{
  "train_examples": 72500,
  "cutout": 0.4,
  "activation": "relu",
  "init": "orthogonal",
  "residual_init": "scaled_by_depth",
  "lr": 0.0014,
  "beta1": 0.9,
  "beta2": 0.95,
  "eps": 1e-08,
  "batch_size": 384,
  "lr_schedule": "wsd",
  "decay_fraction": 0.4,
  "final_lr_fraction": 0
}
Rows from block 2 of a small multi-label image tagger, named by matrix and row number. Rows with one number belong to one channel. Each number is 500 + 50 x the weight over its row's rms, rounded and kept within 0 to 999. All counts start at 0. Numbers have three digits each. After the name is the row's rms in percent of the matrix's.
Before each channel's rows are labels from the 100 images, of 14848, where the channel reaches its highest value: "top examples" is what is common among them. Only what is clearly more common there than usual is listed. The data: patchworks of several textures.
# convs0: first 3x3 conv, stride 2 (model.blocks.2.convs.0.weight, 128x80x3x3, each kernel summed), inputs 0-79
# convs1: second 3x3 conv (model.blocks.2.convs.1.weight, 128x128x3x3, transposed, each kernel summed), outputs 0-63

top examples: triangles; centre pattern: triangles
convs0.73 109:489534485479497550443542560462446518461519506481466453389502574503515461459562475519428524501516489554454564476566529554552517435525453591594463468534452572545525581472591487382514495524494553391447377451494467476473541541401489488485538553
convs1.73 087:495439427469438451504454525444456452474465480456366498463446488438455428452489503483540473417470472461500467414459463529532475414472446515499474464457408444462483479496439458450430515450460467

top examples: studded
convs0.31 101:535508578455525502491583492398526450463497572528559447475545552540507447506459549372491447395435514546444493471481466467486473490562506335470494485523470385530487521363524550503512526511484437456488497521510516541474438451513539537419525499
convs1.31 102:560476453471554463484552460460527497547517537402385471470497472386510514429476521423428471408429490468402505488469578522460538532482470472498518557429529448486431468521499508451509472520530505

top examples: diamond; dotted
convs0.76 078:492455548471482505546440466581521440531494438468575544519497501502601502446475456475547547496546609533426498505473422531482499444491505452526578502529544493494445472350312508552449546501509501496443539545542535537408461518572476518504465526
convs1.76 095:370566501281508345453484446419493483533452388511523545505477490455422477461460472506425482463548483434464544501447474492557571527569539523505482480531541500529489496390483474432471496446472498

top examples: plaid; scaly
convs0.2 063:383511547521400461467485501481481538535570520458475392455414550530519466512478505420508449520519488585496524473603492493434485469518503529380569534492521496551574479474459463438525508442513578434436361551513532500532442456514440578486462512
convs1.2 106:441508451357360390522537469471467461554473477502422447467493508443469466490502450406476442499521433479507484483418472479592522536516404523490469479399524524530482490521487496439451501501399467

top examples: grid
convs0.42 093:497560477477542472442351539539489493555498476552461476471404524476399342463433437402495501593520559496454479574472575494509440549562470493406467528500430491466475514478420475540562513480503491530450527554541489531521485489530563555487526534
convs1.42 102:514484608498489411430491527535498513488497492517457444448531512476495532473500529509446455410446486561514433508506504528550468573478530494570513466437548507567486489449509635476558540225536486

top examples: speckled
convs0.64 098:452552466511500503550546555507481564545535548523582375510462629469420584419549504525511533537533501549515530547473534530556581484447552567486469521512516516453432509550494465482570489513612549435586557544528465439532522438568419498486435543
convs1.64 095:476477506537482447396501413541497493505491504526510423415485509468487518546484468551496482530532512509466542430420523595499526480442563466472506517435465422400461446480509501503524529450429510

top examples: yellow
convs0.48 095:516555505515461499500515532539437545527486507483451435477471584494456494410431387434512470491563434458569401552361407494402506483502531436465493492486412413549534513493397492492582499463486494472444483484571511484470449478460501564542568524
convs1.48 140:626468499525603542328500463491505502500497499513514469509375506452517494447499535392452506599474514504538453447443509512500504500486432471566521424490516396491530481430499315503477504524559497

top examples: bubbly; centre pattern: bubbly
convs0.112 067:542475606493552528451509532545508532424463459508489376556427437487460460532515473441520563479501495471408506389544449508599439500449431505556596479423539534524417460420471464481457440550482505533457523441480524423517478442491493525515442592
convs1.112 067:485521533497446517474528417529433534499514506598501549500427544463418577558409473574542499553504474428478545498442437510433547540501580475442533451531510646592448551479489493496432553551487571

top examples: plaid
convs0.56 088:487538451538501527545535470493435500490493443495530447405500502512495539487446491435492562568483458451337388507459493467445409495486525357488461538519536437475529553548555428528559511488493465513469467474458504468466475531509433362531542593
convs1.56 101:404450465423446449429491500526315474496512472446435491499476509482557501449508533368492383514504472479503444545478524518580543567503429536509516505500538548536529470430484502449470476569440502

top examples: dotted; wavy; looped
convs0.39 091:381571487517528478465476442508464377522508417499493474500595495478504574554452376540481495543530522433506478475583539482419452454493517492526486520424503556566466433388532486495425551475554464445429379492497481480474547489542539553530474535
convs1.39 073:548534461525417495423495473570497428416519549479533460461494447475383400450508464492503614436472487456422477519491515516556413469449368527553420476471443540503538465483476482496554487423544539

top examples: camouflage
convs0.52 106:517542527500517513421488500492497484531501524513531518445499597441453517413493452360480496519564471540441493483496511491477425420581473446455564520484513443451395538514372569478542447546472568443448474495557508598628494516513562560466478517
convs1.52 088:480536489522459505515519489554500473415496498500458502378447521443509441482372472465479511425437500419541487475495508527401478512496452338502500512359525473626457475476487556495549576474389469

top examples: triangles
convs0.4 084:482421478467487519419475500439444493485453518552495551415355451542414476472469485475467530412489482529435487464494459477493468403518456414490536407551512352445409468491503539501540435524512539522502520501432490507486461493402509406461462465
convs1.4 069:499420506499530510514468538532504521450463543460491563462435489503481442426501473463580532482501544452465557493503509565385446447459508435500417474579527500505507432484482391541515530530503556

top examples: wavy; looped
convs0.106 149:472441527500475495539567556489421397533495427553521505477477517545456532444581351482474550592511518501456436462539491344484479518480449583550479501516487539501463514351487510545413530502556492436486471532496475494495550492510490530492422563
convs1.106 065:565505533603447487496448481535512508533412557440550463394486467488395440469495441514524483523481433468491491475493453585527471475485530419543412502472454439461530508443471493456570523490443508

top examples: plaid
convs0.33 122:544589522550456525492466525500504429542486487455499446433456507548493369541388519426504513490386540495447504499443497480445392449491459444427537535455546511482493549449476497481395529472520451505530445475551337510462505475440455470552489455
convs1.33 135:430480537489402459464516565520409483508507483504392531349544515586504515441463511564427520375483519566507471480546533603543365542431552487506451516428527470478505506541481545478481466444592488

top examples: cloudy; centre pattern: cloudy
convs0.111 135:491516524498460530454496486503496445469484490524526545469493471536644475586459461458490462522498461456528482455482532447409417438486486424388526479459509432427387529468632555429482539390405499527512473531490513594447481552445519527485537480
convs1.111 079:603525537440542500499530521411504516485514527488468495524566512502465452436491442579428546448459524458501411473505534490492406507402554541520535488486516454533499554520456521459438450395626504

top examples: labyrinth; speckled
convs0.96 079:526424584486492452486443513476538509498466537519543394418475487467634524529561412413532454593508453496482539472527418483485354418541504519517467426558501534573471556502546546527509479535496526451461399526602470519521505523478519511488528555
convs1.96 087:581503443457526481400507472492321480485503517474527482477412446559512462488474468476506449483523482455426488387481536548413513414427505533513492576506453510498484460488529382545375465534538483

top examples: triangles; dotted
convs0.40 088:537538502493450527516464585497527484535547451551434437438481608507480560457540493466529511554412467487599418430520554423425439477505519537477535403493477466474519535557454515499584421416475497448456405569582512386538472481469456520525498525
convs1.40 115:433483504521478496478496502484441472475508476437469434402496514490538389561468537489501346448475479615477479520465507520570478539458433561575510515399492538491525445563511603490534451532456541

top examples: diamond
convs0.124 066:486458546528441530538493449527448479473468551485583402401436560539477484464518494376542427490467481482558487485506430505462518415558545543401497491535526403476524539467516499452434423530552576467396430468581481530470477462482466423571555495
convs1.124 111:478488425450445500436509474397344491588508476432436536471533474514441453438495527420389433427486493538542593470388467420543474517532496532536467498469529399512457443445503404462529470537429544

top examples: yellow; crosshatched
convs0.105 128:517495553510496555450487478545532528478552475521592448464485571470492515523510508521458448532515404542427433454588440547502376381465477505589515517575437482505500547476477417481537425545541469501381535530502484449440497501452376560487448538
convs1.105 124:386517456521437489505497551479357478497517484373559442463373500543523468502493540493561437601530469472504520533476467586465489485507435490467519508555493470516506529475519278513414411455483525

top examples: dotted
convs0.101 101:525440538490453511455401499497496571497502555436501395498404512476516494500442583382515458437480476529491463494413515525427449450505484418462549498538524445436478480555438525461580426543468502543324508445489511549451465472505528427485520485
convs1.101 070:550544469552406511539446478518525385427513514473497498412543516378493445446441448544481579526487521448526406485450493485625508475489489546550479550471456500487466470438468504503553505481473576

top examples: studded; spotted; dotted
convs0.121 129:484425487450480513511408354485535443572525454424518419500439479519475515440394507487527395393534512493461490528530460489506488458530463351463498519508529471496499508454396517593410492527528477469457476534545481580483455482483480467520427491
convs1.121 093:499508486495546424552408516522490519485452476480588456565500519425546461562469433544514545543577495491356479482436499539401585495537498516415467450428515484472495506482469532403510389435530495

top examples: rays
convs0.29 112:532360540469481554492534551513451505504475529538478481472415499577449460440479464504504574574498525487449477503495430419491447486486445568597530366559509471400450523526505488610516466582484491435438554476464500475585453408509524444504492510
convs1.29 067:539464576552487516494494450504481522581447516490464530434470364573476459482517421492510486542409480496551517499516485607472514437533539358468443546427458414494596504571481429508578588475516473

top examples: wavy; rings
convs0.72 107:436397532537521501445458639430477523385478454435537539436535498508486483495457497420497459550591522485604529509535444551506422489571448472415560490535518515500522334532501499526559466501535468510419440506495469508466533465435521507506508484
convs1.72 132:587498505460471430555491537543561500497489510529425506381611474480496535447497503475471494432438497557513527495515473548529419502490517479526487533442528425486483480486495565481528513354495524

top examples: rings
convs0.71 148:526489488506441473521445481535495491580502513470524498488455517523604520489415482461538420503501501502507480558393538481389487536514498381306546489571508370441463497507538548496550559381458490556493481508533526512459506530509512464511541467
convs1.71 074:483529567508532513477492507524559518449500529356577554395543515552541415555465451568445518480397488550512514483556495444582472507420480567565517436553441499536503517458464459457497493440571473

top examples: checkered
convs0.98 143:521423483482473466492427384509467462436471415448484425518511509518563481557343509490512372525499499489485487499460470539481522489508514351374561518527526411545542476423503524537508542443552484548492471473509507562428542506502523474521565520
convs1.98 091:455498490503490489561439475452494496471488431384530524610597511462534559498465414447450517517536498593491487494471415455481499512487553553432499424499534489532524535545472508371447454546532502

top examples: rays; labyrinth
convs0.86 143:588348526508494514502492549520462479494485467520492547483380486590505496510553458475526482556507522493401437477508445474427452501545460539536538414522535480506470503361431516535431522563533497487333446498501500546475538471454528456477516569
convs1.86 079:525507546551542433560472574539557493545490456417455477474540548481343527509492465542507535582509517432463518468470486494515509467497560468411432536481485419523355493490502470471459411498527537

top examples: looped; centre pattern: looped; honeycomb
convs0.83 084:538463441542503519568443526464512528500497550465552466475448481524456447325474529380492581525472449517508456511469512523384422468476497519471473421535509445503523490548499473506521505439377505514367536483519480489520414421455483417454499477
convs1.83 084:459490560481477498426509398457436489548477487512512470395530515442443508467532424487556433545410544483503535525503523539504545490436600492425520534500521534466500557462491471499461537411431502

top examples: rays; centre pattern: rays
convs0.17 096:528440541520445392472509541495511440491506483520509445482477525566571541448586419519461526566459531445485438463476471523400420507521497565567507429415483597560439530402476512542408538501514453391498381516483509513450525551485526474496512572
convs1.17 071:495413509502518489463500593554505600480413473554502436477472675514363452503569589514457504474477487594482466462529551500561474522514448405435432485507438483541416468453493533495452468461520444

top examples: bubbly; centre pattern: bubbly
convs0.6 079:468513527424490549340463488545480535485465493462377311547481444432600523542459522494441528472598540512521496509515549489492409396462527508533552520496513534468530424486502462488463496492483521520484497494476476550544496504534423565463547471
convs1.6 092:503547413446457492527496441518468488518522510534414528417449524392436430495444486572475495469497414439547419473440475559492494497537485512543441531497502536546524512502491416476432431478501537

top examples: looped
convs0.45 088:533441544510443416447465524515558531533521551440521372535355522473552524474478419438533438501490479468455508515436485507409517525538554518474560455593506481410505561523548534522552523450447501547499392486532500515470400538487526392534551506
convs1.45 079:458475528509476533468502461499468470517518505382530433417455414503393405440492473539462398424376497493506495526520513483572441457454387544522464488561488496506572484471459536464493487479485563

top examples: triangles; checkered; dotted
convs0.47 054:465425493477470517536412479503517432497460533490519454428465457508510490521406499377515406439526515457453480489484500478393373493541533446450550483487566470491481454515329481529530399478558550488548437541451515551445526479492501420490496468
convs1.47 093:465506567381491485495581485498489495500508546482401460490556511500428450456509436549431516506392516477490541485429506483531548496503487491511534487392527516516448425424527497441588528533433541

top examples: zigzag; wavy
convs0.20 109:447492525580551497435444401482488327515511472516516503426518477441470531521451469468471481517549536464519568532627524435452405451517499508416509539367552480585474524466495454517447478538504512445443419530489484483537496451506545544543439499
convs1.20 106:527477412513443528433506526503421506481530499490460483424437490518540467466433520511376510378439523594522426423425474475550479501417508486512446412415546416459494461462439499454513517531462508

top examples: triangles
convs0.23 092:523519527547462511520453441564545531489617529386540457418470471460413517504484480370462505485523541488551469483563582503409457490537527481511561486434538496576438501485362495497553485551523518442509493487496532405544415495475507464533550600
convs1.23 088:340503513481393473456495345517501480417521493560488507443424481519498536549458510554539624537484464447528602560443467453502543614478513502442497491523533437508524531437488435514507569417410493

top examples: dotted
convs0.46 068:535438501457515447393436457472497496535513524471457415492514542453533568541437433449484453505536425534438448473536498543546433410517525421448518457565529450505432527456495549491561475469392510445374429510511502595550460484434565522473555570
convs1.46 080:515446445479479447495554533484559519527526580417474477457465492523500388489552462531409429516474505534437570498484460555430447469489407546467476467437505498558487444485547438483596398446399523

top examples: grid
convs0.62 058:456434499517563447567473518515501521539470490477502430489460459508485514623540425391496432455558417493466516507457473501553425485446474487424542519452498434537413520425445554479538476555562525434508471571614476523504368484543521588469480547
convs1.62 091:482470489366524422522454481456440473564478513422479418488459515436520399485494494475461416477513481489578452469467425499599462491515410443472489500432529416498488514493497459471487510490446492

top examples: spiral; rings
convs0.99 165:540482516571510519509463459514525426530396461529495490500464445538537512525441474531404502491490514431458418462450513487483444467429529513407563534507511443488499466448494434522447548483544422526492531437572428388365515477491332529467498532
convs1.99 136:403542530522493531508525549509327499531503482527539598465551514501522498421495513436505451447551505500512509496493519654488502483487544536507496461564550554541542529575482568506426516521463471

top examples: wavy; labyrinth
convs0.26 154:478586481508475507500383374503579499526486492405510415530569523392525568534365541509503451429513462504595498553511577551462483494512568374447484500518495454505433428537438483468560482468471526523471506483477485493448514481506547560498499461
convs1.26 084:520526500555444496496412483503485469537454539509443431375463533497549414473472427485511483512484409507503394485456468526538525484495523406535495517456446464499493463471469451462512504461448491

top examples: red
convs0.57 200:524581535473520501497445544505525449528328480453448479470466491519500527512517498463502551497433483492421475520516440482476496468483395459522521502527590457500518511441498255496583539470525437487490530509514485510486546460504539502563583515
convs1.57 226:459483461508432424464513459596540518522505516491641478457566495423507336429497505501538512448508497293518478543471503502474500492469508496523494525539508501514503488485474466451491564514534493

top examples: zigzag; wavy
convs0.38 065:506532476531588458472481505496479536519550471553550564422518541429583545469542451452501543628502511476457489445455457519604426449516469479424557493519518440576490600479560516531503604491454519434447410555562516576461529495543496592463563500
convs1.38 085:441544494497538489469456383504463536556555496513548433453534443419509456407507561477493521428457485524487534543449486534479453570522588508491522484460457437523405432427478473467444498378532509

top examples: speckled
convs0.0 071:436511490475455522492498546497486546478462481493487339564433499433517484514496495642501397503465509497487471393529501475583475569506560483471545513554533563456458555454461517539462391474528497459385416483494487542510542390462532525525448537
convs1.0 085:480443510528578476475529475530517493469510519548545484494509500509530537482529426527502490537548536535479506460496561578436483458515546436501504493588528524501488463512689490515500580532518483

top examples: brick
convs0.43 159:459510447466478485481534542510490475471516533484455503404504402458457421488524490415521483477431550463483637420544469538480491347493515524507495478406552533539562481555537445488498530543512537517472421438480526455497379556481566436509474392
convs1.43 141:539498351452482477548500567486577478479496480534468517480562469437463433489489395505472508462484493544482493499541465457495487456510443490424476457481467526517479486541475525439453373543464451

top examples: triangles; wavy; zigzag
convs0.100 090:481513487524540528462458502492497548573584442500519504468515572494452472374469406404475413494523570526485488522538550513386388483589435515440472482505520394497461478530460507541538571482503430451418449579578457508493466454436495531550509541
convs1.100 125:559473558499439466452494562502495488464511524516509449384537521506509533434455541525498469486477494492430426530551492528537421514440453523550461485417520459490504471461455584466559486230496480

top examples: triangles; centre pattern: triangles
convs0.11 059:446473482528518534591512515483486516464472483461548485372498541569474411539431517334514505517435490465485441454511445521500429506497514446454539470575434455442439501445425491505481467406475438458642438502546477528513509456516456522458432472
convs1.11 078:481453511471498569485495451462447617464474563500496394437468471521468439509522522419559360475464519435427464523508408502538463451471436446463471497416531480512542461515495420507502436448535529

top examples: checkered; dotted
convs0.59 061:504439502567418480420514508527451458521510409477542448458454466501539518482488523455568387567455564467499424538526520510377438485521476485474548480468476454510374456451516494520482577369417465502518468564528525532467423451559509478413544522
convs1.59 089:443477506281501418440548471476449518525513465470470450530451496453406422491472500425491447441418517504410547495416513499527416532547509542515492455528597469492491505397439516447524453450479488

top examples: bubbly; centre pattern: bubbly
convs0.60 070:413449604528439489435511466473425489507503419461513454402475461490528489534501431441533500483515434484435521462538479509568499452478507551621484543576520563521517501416586543473403406563552449403462445512438500518491575505511519474435457548
convs1.60 076:538566442454546482561521516501546496539501609461502452549581496513395458456517425489455527528414439543451456508532442465400379463487493568515488432458434466556506540478438435460466440453485444

top examples: crosshatched
convs0.119 124:650464518502513472526489520489540502452476496523488579480444476520362502468529445463428527494521482503473429448500497481522494521493441522528535495389463499539526468472347456444496439523534484520458601469494508317511422456477494467478509528
convs1.119 089:465440514578476512466504466556493511474519537597429610517554548453536607527496486627508512508532516534454550494482557474450514542517567455477523472507434547453449475510511487537494526515478434

top examples: labyrinth
convs0.8 167:488426519507551517526443538491511577514508606493513537471426478498543478519537472467509501475499500469491505494448473477519516504495506467410518378642492367626469546546528499498582502509461499517552448504515498497490323514476500387497561508
convs1.8 111:513471514580464493520524485493529525400467512479474461514472483458508486479502531499493468405482505495505529510537484522565502488501481349528474502467345491541528493558487536490475487450489466

top examples: bubbly
convs0.75 057:532451570574546487570425479504542484462537525403562476447463459495570385512487541382582474501484490456412498374503436558526448404474517434449496518504467566477467465461477468575563428474467538461446457516530510548503530437453437508457511486
convs1.75 075:503554460439501465493474535468400527465451499588581583550501486440419500449435468469475572527560464430518503559411400507537618511553474520490512396489442484565520507483516461509442499524529544

top examples: checkered
convs0.41 130:458497490470496456486524503496499466479537509470455415477446372448518468498549517444518440416481509440499602461512494553488537446480530542567461550371478521507513468576549487576485506478484502482494354487498523448467333553512465473528498392
convs1.41 133:497459367446494487528485507498488474501477467524465517512549443497440481492476376519516453465456471530520461473529450477464445484480466505446463495506493466500439476571442518403465433519455407

top examples: dotted; studded
convs0.88 060:502458511443448443379463525489491521540479539499492416392466482545592539478498521380484452431511458462462500535470534506504458426503517448416554512504528427419510477545583473474581487408402548506418463526598451565504467555535489509483534456
convs1.88 089:480438502436462425492552525498505517530496527485466470438518492554507392504479422556414545499530507512531537459360525571468521474485420556477487471439519490523456421474546483465602511545427541

top examples: honeycomb
convs0.85 074:394532495475467428528505374504459443493487428466473476429496504539540436407434539472571498519497559450544615480532492574468566415522559422446497511445503474462566528412555465507481499408534555507456472496533529526449506512534400573548490457
convs1.85 113:421488437384452440506531438360479506503494414473477513500558524479533485489470435445394437432467595577531434460383446410499508477497488525471495482462502442500493507533462460436436437557354495

top examples: zigzag
convs0.15 094:530393460483469477469490404503424389429458418580455540432432476529512561513507503447490428543480446440519507486568549533509472453583510567444516461476495483497511527433516494560454444461553463459443370431515469490545497578456448589459511470
convs1.15 113:426484398495525478475507508487360496552524495465422495499497495443402390498473538466445410409513480563572499429406484543518564510506485511511483473464527542508471480531454440465460478647426496

top examples: dotted; centre pattern: dotted
convs0.125 049:488509520485427509535500396534505468476493465409531435419476446536476538474459592355500459519532518445408393502438540403481418452554506421495523435479512512446439485493518491532594422509497516516450458542553521526561385499518512513469473474
convs1.125 070:452481507392509511392565482460508522543498521537506487517438517488499458484499441592460478490498447472516550489408505566503476470509554507556506405462506445515537464455465396452551508423463617

top examples: zigzag; looped
convs0.1 077:421530536487510592510455486494538427547479506385536417496435505532533538514516545485467517467493506488522477524440535458374383524466577521480448492507557492612438487515536510508473527594543492411432451578553432468470510368475454527504455481
convs1.1 077:443485512485456495491501442518408503451565537458509485570464524456404446495515584423442446465450506435513634492534522515563571549487482525500577451549484491469543420391454408449561521501473554

top examples: wavy
convs0.118 105:499519513447518541495371438463493485461475584489544482458444557515526482462504472423444566553452484522573415473482561434488472513535580478295527490456442519513519522423492486477596433430510489455462482546487525507543513489532564579545545496
convs1.118 093:573456482509537443494528514549487491465496511470378458418487516474554435454453543519468476467452515425469394479463566484587533537510461502580496508401513493477539461469499520464517493400454528

top examples: diamond
convs0.116 105:474468489503485454532472462533430481531511367473499483504484522529488551420448512542530474446485518471463634581579532477424533535560516473441489484561501513513592477432542532594469564471459526389429411464551521548517521468617489503570505566
convs1.116 098:425484455436567494483474411435543486487502458500532480474511491400482491468487416366441439444542472557490414433416453388442500502491466541480448466483488464522470490474447378369422451481476529

top examples: crosshatched; centre pattern: crosshatched
convs0.44 145:567411548498524515476463438513477457445455411431454432454456536585487538504444519440484463459510478536374470561486503572568509479539504480542513570504482487528545446430387516555507387582587525484618493463489517522510503514454527411494539540
convs1.44 106:563490560583453447511388525520498512491460519445426494473469551515504474491454504498589485529529466427534536509438405506360562482507443462397503421399495432449448510514506485474477495465391567

top examples: black; bubbly; crosshatched
convs0.90 181:518480423593558473480495482401474466469467534466622505502500364516536511534501477475453452565459548529404539449452507519535541453508532462495568533499546546511450497526492549473467480504570493511518543421382553470447492449415387510418562560
convs1.90 179:570540558496489531578479540447327504494484511426538565471408516414476487408485490553556444491515501520461507460429578512479315423522592511415483471512519374492488550602462514448467489440439474

top examples: wavy; honeycomb
convs0.104 107:576401535503439495505504551498503549503511530520504492506307491559499473396499477422542487488493529529489484511434457531471477493529463472448516529568501434393522503548522513547600433494441497555391508496504524522477445427528508357508559506
convs1.104 071:519527535553488554549482488496516487251501523434470558481546374569528503450495494546493530443419528514459505516479458488504458540517456517569530448456383480511503484559532530427559548504487514

top examples: dotted; grid
convs0.81 069:531492466526424446478472427553464498526547466518512488414465493520517489433484473451510511559514474587450430546448545510596447510477467485420504502494468448532495475436593525521545541446486548455270489570573485458497454483469420517456512534
convs1.81 090:376473478365453476389506365501427490535505449456481489501416512410591402499534480468493440447515447451493537469436485533580516494544569537484479403537508518495472491414490465451510481422426503

top examples: zigzag
convs0.87 042:539498522535429519469603513489499441485589503484578460402445439558611475487519487430446454512474356500439506584587516484495477568570488547575489495512469537441466460463551543476557480460599463464460477494487522625452504480491513461549504516
convs1.87 098:464458464526480514493419425528472493529625452529566449482459440414386493478465592491503509509461489504538530539438500531524514571522483406499487532505505453507508404475467466443504515412429470

top examples: rays; triangles; looped
convs0.97 123:590489550496468455445400442530538523475480507481481515457514476471462475528435501446519421425499497495539483451499522492495434422544472366362556493485506401590391426490434532471540484529501528525381510443500530490449430490507446474506543560
convs1.97 074:548440510545551438451489651577477561428475500526500465481452519527601436531532459516499550515477540508547502560466475544396506481524444455402537477482459567551569511501537565589510548515440539

top examples: zigzag
convs0.49 078:477525456473582490402531458512470489493534456564495515469517474486545500475461461487446552489526452423565529451550470472498408416485467521540457463512452420435525472523526496592489508566425509371470339498482483564505485571524545581459514386
convs1.49 087:485495466443477487513468467474477492674535480437421399468553522505419445473500487474483542420438496576453510477512441489422499430486466468422506555475463407563470431416503484501398447449423420

top examples: zigzag; spiral; centre pattern: spiral
convs0.94 041:520534506545470526516493473450573570460544481494463432458442526487692503430438481433491442549485477558577451539492516510475391460518481534522544471511525490459354443516568511455499547436501494527438458535554478592485574475464497521500562559
convs1.94 090:459476536478504509496426442536433504584692494540526503470426482420487485514471579493487507554460475490552539545446495526508477601553505459503462607504487484531500426442457440460468529432493517

top examples: honeycomb
convs0.93 084:507494541504448494445531572518475536500558544500544373492508524427581473434498502449556455550518454537614455493483586421405500518564549518478542525551490482434416504527618521449527462386445476532494461476521455524387504469510500515521586459
convs1.93 093:513537546442497435427494516483415465471488524397458445456484446488427475463458487443545537451485464466508498473473482481576479451451426564539521578472539431539440498362454359477488452397454484